Weights of a small encoder-decoder audio transcriber.
Model: waveform 16khz input, encoder norm batchnorm, encoder activation relu, encoder widths [192, 288, 432], decoder width 256, decoder norm layernorm, decoder activation swiglu.
Training: soap at rate 0.0013, 4500 steps, batches of 128.
Data: trained on melodies that start on their tonic, played by one synthesised instrument, 26041 training examples, 22.1 epochs.
Rows from block 5 of the audio encoder of a small encoder-decoder audio transcriber, named by matrix and row number. Rows with one number belong to one channel. Each number is 500 + 40 x the weight over its row's rms, rounded and kept within 0 to 999. All counts start at 0. Numbers have three digits each. After the name is the row's rms in percent of the matrix's.
After each channel's rows are labels from the 100 clips, of 14976, where the channel reaches its highest value: "loudest band" is the band of the loudest frequency at the time of the peak; "responds to" is what is common among them. Only what is clearly more common there than usual is listed. The data: melodies that start on their tonic, played by one synthesised instrument. In brackets: how many of the 100, against the usual share in percent.
# convs1: first pointwise conv (encoder.blocks.5.convs.1.weight, 288x192x1), inputs 0-191
# convs3: second pointwise conv (encoder.blocks.5.convs.3.weight, 288x288x1, transposed), outputs 0-143

convs1.98 105:438486556517506504505471545532556504446499519422545433516479536460562499533556535537569500565524418441542525465476544507469507480462488534496453565520527510480443517442460455451503432457486572493485459510548442497453521495491406503512490509477529512504457503528514547483533506537575511511527417500524478479483454409524542452482404495523474483446478446435550557443539417464522506481463593465500527510504430450502524474462470476464502542482508466517493523453486493479446497451523533548467526464477546544508581502504509471471524458561501483490427494482487562522483521426516483636
convs3.98 103:434479469481489550510487468509520442534404487479556447515469530483534490550552513453545535493441455601452495362515582469514547499484501484469510482519548421473545499403481491491461518535544471484511488472533477514476517497514465478519587495466438470535477509450586504450481538536432503487569476465488526467494515594463533502421484504533541497421450488560578516446500418492500474520526467515550485503437545518517467461512512432479526
loudest band: 250 to 500 Hz (74 vs 26)
responds to: the note D# (73 vs 41.1); clipping (40 vs 7.8)

convs1.46 099:460507563526417471589547493530530544523505467498532456515590495545496502524541527498512521457472537473527432445496577523522461520515491530431484524535557474568466479488517508551537523467490509495465506408567550475530544499524460423450407466549475527413514536440521466509442463492502438519477423537528470581525551465435516488487541468504490553514531463516556532491482458444512476435480528468515533500461540468518468544583497441502487536479505546446528480508552570537518599485507532498572533478487541510516536514538487533514571525545516516511461436507514494509525543549510556612
convs3.46 101:542496518450528519507556491597546502447557413556527471512530453468421519498522481499529509512545487525457518490520424483547546514501476479459508558492450539505465477526527522526518493570521521449526506505490485573523545489455493525495510503570459437522481492546456479451473471549578525545548558494577499542453566516552480482565560446519449463458499500529503488410461583465538562506530486500493522538581505426474570535466470511509539
loudest band: 250 to 500 Hz (73 vs 26)
responds to: clipping (49 vs 7.8)

convs1.267 102:518500461504548470545507529534523506476546504500468546511511481459440533557487464498479467460472467522503572452516488537473531534554508522489463557455491387498541508425581462501556469539515466494529473504522463532500579509523506427471493425540512493478581549438433457480497521525561457531450508455486542522456528514532516508463542554425402511468491519536536422481555527479541478441529518526460526492563458468560483446489525479447537512440530557468509527441502511563445575453521483502521518538482510504574514469553556465520463518465520466558432415547533513423441531432546454488
convs3.267 098:452411473522483461494462513494519561466518497423465456494485500526544521475558450507489479477465515495501488462495488502450483475497548490441523473487540496524495414557465515561423420515541463563481504454434538506510518490521533463534494528380478541465449482502500465493452566552558511534506484455510486557494538409527483412445476439560482556516559508499504490581569517417469515524517487463486464519424506498495557463469537402471524
loudest band: 1000 to 2000 Hz (44 vs 14.3)
responds to: the note C# (80 vs 39.4); the note G# (67 vs 39.8); clipping (44 vs 7.8)

convs1.270 088:486556569464450579507513433541546499470500477469496516449475504468511591462462443485502489536498491573506435439531552498571517521479552518512502450444495437500440523476558536477542473535490514516457559490547527453468486549481505536470481483487525491503458553555499545477531469444426529446453554436577459503467488495450488562489646451477466511484493440539501473490562507524403437555532486428541463535461455567508506466527482486493465462510455524486527490529582434549518460467429448464513506488494480509478471476445496466541546454510478516551507520493520460579477532526431518469
convs3.270 103:517490492526535516483422532514514453547450479523404502529515491553450473570560432445453476516502538485478471555548497543478518517492580483481412500510476440575504543520517532473497501542525488434558472496504604474484458494529558559535518499516512481488521494515602460439520497416517539428517432556432564489420521435514609510424454533505519529466445523494521523475522490490437554497500478484500477482530521473495518551467512483529507
loudest band: 1000 to 2000 Hz (42 vs 14.3)
responds to: clipping (26 vs 7.8); tonic: C (25 vs 9.6)

convs1.29 094:529565470500501426532480429503546491534512497462494505522463516520490478517417451376500513508442510495446568499534473538502559522541563466533440430537430450415515519488572469479569492535546465483479526482497505537500548487530427517490474548462501427497505487526592545432442527513510453462483399506464523532497521483441539454527547490500549554442462517542488442521518473430490466515481506468425518472530532483474390520504453515529458518481567495519484516442543454550420458494483474499519513506542473449557566443488487433569535521522528458430452515463525516490503474495503507522
convs3.29 102:438454551475509533494503473558464502513516506480522501486592465364475593493546556493505455432476576583580464556492551523584527468505480456433458503487481552498536499533535459510498507487560577473530484511525531510446575431422497503470472535475456497512472508562510493510531518533516482483481502497525541479550465463443599538472453509486437474482546521497508532470574478484505546524509497510540527557529454458461454460456432497529506
loudest band: 1000 to 2000 Hz (34 vs 14.3)
responds to: the note D# (97 vs 41.1); clipping (58 vs 7.8); tonic: D# (27 vs 8.2)

convs1.186 101:473572529482532613544537489539530487511541497523525483467405489521400499546536554474486513508497488565475507514478553512506495441496524468509451445503547504490505529452498543519486412562500520530464486501522489451514488449498491551455527559430495444542490429535510520543456553526563456573481504528563484495479425493510566359442499466433537524494548415537479480578448495509432484472515483483492528526542451498504473455538490528474435483474528520506552552440488506496423501501456479552512578493523461459493538489510490453492587508570468499493471454502468468459523486427535535452
convs3.186 098:475488456526502486469498461527517550443474501439587519540408515486440487463456568601492473507512544464468524538466421587464431491520488472474505484475471500498462516483455520519534462466456507527413550483521449502511554551591487523553457483442506532483547398475465400489489510478493440574505443479538486476488445443470477450553570555416464490537517548485551472501506522441449525532568532449495553478502526519547488477495504468524538
loudest band: 1000 to 2000 Hz (49 vs 14.3)
responds to: the note C# (100 vs 39.4); clipping (32 vs 7.8); tonic: C# (26 vs 7.6)

convs1.0 095:573569553484539475566515481510526488508440564523498501475509462539525525539526517490487517506449489481410524451546467501476480539543541460436476529462522510532427517487543527523514512442477481449481458530483599479528517497521554511498559461460498448552460495538431482492488490377549490565438556549509474534524530453549525484557514488525498498509514525521450502440502531539521527387500512503515511546428489433519502536520567566518546496490507487567463418405526529509480482521427503428504482564505485470487557601450446506470502498539476490498547468498482479492610446476557506457
convs3.0 102:468568521554462481456456556570486508478471571478487495460564535583530484498492572444464557517546507497425414490491511454471485509526505505484437498475475470535551446541503530493444443482492483424469523488464514491507520518494594447492507567566511539489486473445537536555470516545442457494502484443504510467521546448447559548498479470462470541513482507510481520436459450419508516460527511530514430431496497480540551504541567539504456
loudest band: 250 to 500 Hz (74 vs 26)
responds to: the note G# (97 vs 39.8); the note D# (67 vs 41.1); clipping (44 vs 7.8); tonic: G# (41 vs 9.5)

convs1.75 095:417475462583465464563505576559517545587544499454510519493512560488483493524511463548483475509462513473519512479519484489519538511513481511507424506510494478519505510496541482450472500464559447471498521503477560473555384538454399480482489506510502485492485446513519446518543535563495502522480534445542456444491499459442540547444539514462558550474485457465507519486472483525493576449476480481436530456481509495524472500527527532531509455589506529489505461516370547488429514498581511463472514558470418570534514431468474546521603503556553425495508544511454485438473580529466503507
convs3.75 111:519520472554502513526447500524549509468507504543516543487467422512514518485478487517420460471615515465484533544479548500521441570546525516531513442559593474530487538556462514535499528556508536469535519522500557452506495503521536408437541534479528520512482537568459558492522536536472518495498470478432539514526482542529537506528447528510506482518507489535451489484509467437560503479463502491473428477420526476506486494459465477569495
loudest band: 250 to 500 Hz (52 vs 26)
responds to: clipping (34 vs 7.8); square lead (33 vs 5.1); sine tone (25 vs 4.7)

convs1.163 096:438495477560578520569477569472491473467490496468502485478501453548483531560541408507465515471504566457463471460447475434540392455518454438519488548598490468489447501440478462489547511425521462486536527452542446499494505472520484447489511503484517522416530453490473525583447495548470426492465482514562492466504440450518540475526488494509443471458596447567507547525508453494463505562517521520532479498515469495447486571522536471469448455472482481497544440503550469513469525487488477410505557528476559531510439451473484469500496526475511464507599556562570475530550474448521491514
convs3.163 095:535505563468546507496457516511558435518466517458441462529541460496511553483505490501470527502511438440479549471528473522534468504489484487440536535514454474510442489518457492506521547524447467459512498474525541467503539528519521483464512557554430489525454603473493538530472403474499451462510490542463459456507519468470424547525520454434522472467569486513464515548492462501534475550518471507532533522565454532428490527468484574573415
loudest band: 250 to 500 Hz (56 vs 26)
responds to: the note G# (71 vs 39.8); clipping (44 vs 7.8); tonic: G# (25 vs 9.5)

convs1.115 108:338471467513508452521526521495487479554499466482524523435532482509538507440521515579514526530535524490478507563492458474530456491534433482479568539520489565480489449525515459526472495527512558397448521497458516524604419614453461490545497494445475455495491545510448475485466502496516561482506524467480449496499505500517544511492501549526459506497496544517544458483491498459525524510485528502425547446557571528552568439495518494536523457538526553498527500465497603537432526455446435518565503487544539520514437479532464488534457462537468469468457548496403457576484481518507514456
convs3.115 104:578451509461360523495469509538524575495447498514547450495445541534470486533541494505497515499508640527546502530512524478451456533526507495437487417490515540504487532510530526484455529490504520477499483504485471506489426468456511582430560493458471489474536516472546506492481465536463521428449409496533572539437507469460501567457541508513499447576410510520492514442504490478524457500530483471488529505500496476443481523449442483484411
loudest band: 250 to 500 Hz (58 vs 26)
responds to: the note D# (93 vs 41.1); clipping (38 vs 7.8); tonic: D# (31 vs 8.2)

convs1.204 096:523483491470522474483447639544580449519513501489511526452471524504510563459515497475495459504546494537522559515467499593513455537562473529502535524539506521533482482522492503509449532513525517578549533498456456461545553533507516563522569538440468459496493505472434553468443552524497476509459497515437489540481481547491447490592468471478475442561483585552525548526488493460499541501587521518425452506474525578548547530470520462546537539484564422553509448509482497522492536545449443492586537527509469530559466560458485493532441435539511485557512440484482472542493583499489481555
convs3.204 092:515541436489475518564492455516451497492549471516469501586459513466555487476494539445488559465524551537460531424498507491544476483433516515520540479514507511527406468579378448421487555494549504506468533474519455572465507444471528496537601460447492502505518549476493507446546508490527528517486462533489432498484546500461473468447560504456506490459563414457445529495517526600530567447501416453515535522537494457530528488491484525497482
loudest band: 1000 to 2000 Hz (39 vs 14.3)
responds to: the note C# (72 vs 39.4); the note F# (67 vs 39.7); clipping (45 vs 7.8)

convs1.34 092:484505517526472517549518521575470484512536494410521500453537447444500548523532486496507463457487486556481563402491464442389509524514487579511418502489424448535550470440477481446543480497475488487384529425497513545482501521542428502484491514463479484511498446445545446522564546461529548468503527483555490425537525476529510555484510480560524462531510473521518536496462565538496495462555459484537529571515441450475516493455497415479488457464506373535503480572463502468501499478503469550487551504468502543463443439455521463553563466530479475462472464543541573492468465507506498474
convs3.34 095:467491562482502538561517506537483551611559552443479519483611554522572508551406558510460521517637478531509489530515584534473544562461483527536567502520434516499458511487513513466535502497498505494432509588513518525502486548522479501500458531470503491469521465509466506496499457522490510445485528466521470534513550562521538508489499563553482466431527544492465519460406525476538518601462490517484475514495455538487494475502474513470530
loudest band: 250 to 500 Hz (57 vs 26)
responds to: pace: fast (61 vs 32.9); clipping (52 vs 7.8)

convs1.7 107:485545527506534516554459466492531475521562578549510448575498452475472581474413510505473491513518494457464574505491494488474437444513513544484516518462496466483488509553477432487516480491567513508519545487477441483456536510489474536501585490505532514537531542546468519540478463490461479570608545502507532576456515462463449465473510487522547437500484473432487463461466450564445447550457550461515465497454534509511493563509433508551550499505468472600491459535546426502512592470475559500525469490553526513493532432412538507530540503486457567457505483537536549485480554381485521541
convs3.7 100:481543496514510534526539482480473468511496494463457440518494505537578513531522512528586544533489467512468444474486504556501520470478543529445536444500565388444489531496525492458535580558465516503446447488396466523465462492502475506451523497538510457475459450438542521415515493489518477506507478433457459470535480536448503414484512516458462580377537567457412473524536533441523509501520502539481454500582518466485480534476489558500539
loudest band: 250 to 500 Hz (60 vs 26)
responds to: clipping (48 vs 7.8)

convs1.157 106:463449525547461492522573481588458484521456469507567462514499492481448500463489531548455504472541430502443499485471504530530518544529428526476432483449451508537488456492590487443554480511501561456497498448443569479471468500501431500449562484493525435507449570495561508498522532554416449486455580531455503433492486539461453472540559535506489537626454435527443471516493509554491538449545476511416553520535503463466551490517541497466484497472554494470450492512499520510505502513473426483453472554464512586495447456468459510478456445463458485473513491528499558425501491569533484531
convs3.157 098:491485507482524496476450439622548521452458521526518522504535468501565476512520543481515512534490479541515448421503504625485457587509520508518480514475528471507489450529511461496459454521499505498477522470462461515460598492513528526490454563420512499528435552491393533540483538467490504460474446517493465544511431486512478477478475472456583477467515466519479444538511542510521541484556476497501539498507429445553493479458540536480469
loudest band: 1000 to 2000 Hz (50 vs 14.3)
responds to: the note F (90 vs 40.3); clipping (30 vs 7.8); tonic: F (26 vs 8.4)

convs1.82 098:454483470482508556541546460520529509494504505492539521497484475512505483517503551495555526473499454503491484532430432493537511365537557440511500449473447539423534495492514440481545486452568580506453452498552521487431499500446495497551516554473552504472446535550548523484517452490468500482528540443629496448518464552494454486554476462458472570543488476564571495510505523513601509455490510481474502463598548487504455458464588461499573551536448484525530571531460556541530471471540460517520503513530536529470528564557472433548477479519458500509495467502544482460496477531589515493
convs3.82 105:464486467521487499536522523442476570522571492464521537485578471434534555381607537441536565434501503501496460501505487481483487511461458486496471557475500431510584540436511536553492511539517536507536558486498450514526500577521553532566486505436534506526547484480494592488502544510482514506474466546518563461511543501511556460453562484482518472565472535501538521552529437549544530530479587537480481498495527581477486551423549537547481
loudest band: 1000 to 2000 Hz (73 vs 14.3)
responds to: the note F (77 vs 40.3); clipping (30 vs 7.8); tonic: F (25 vs 8.4)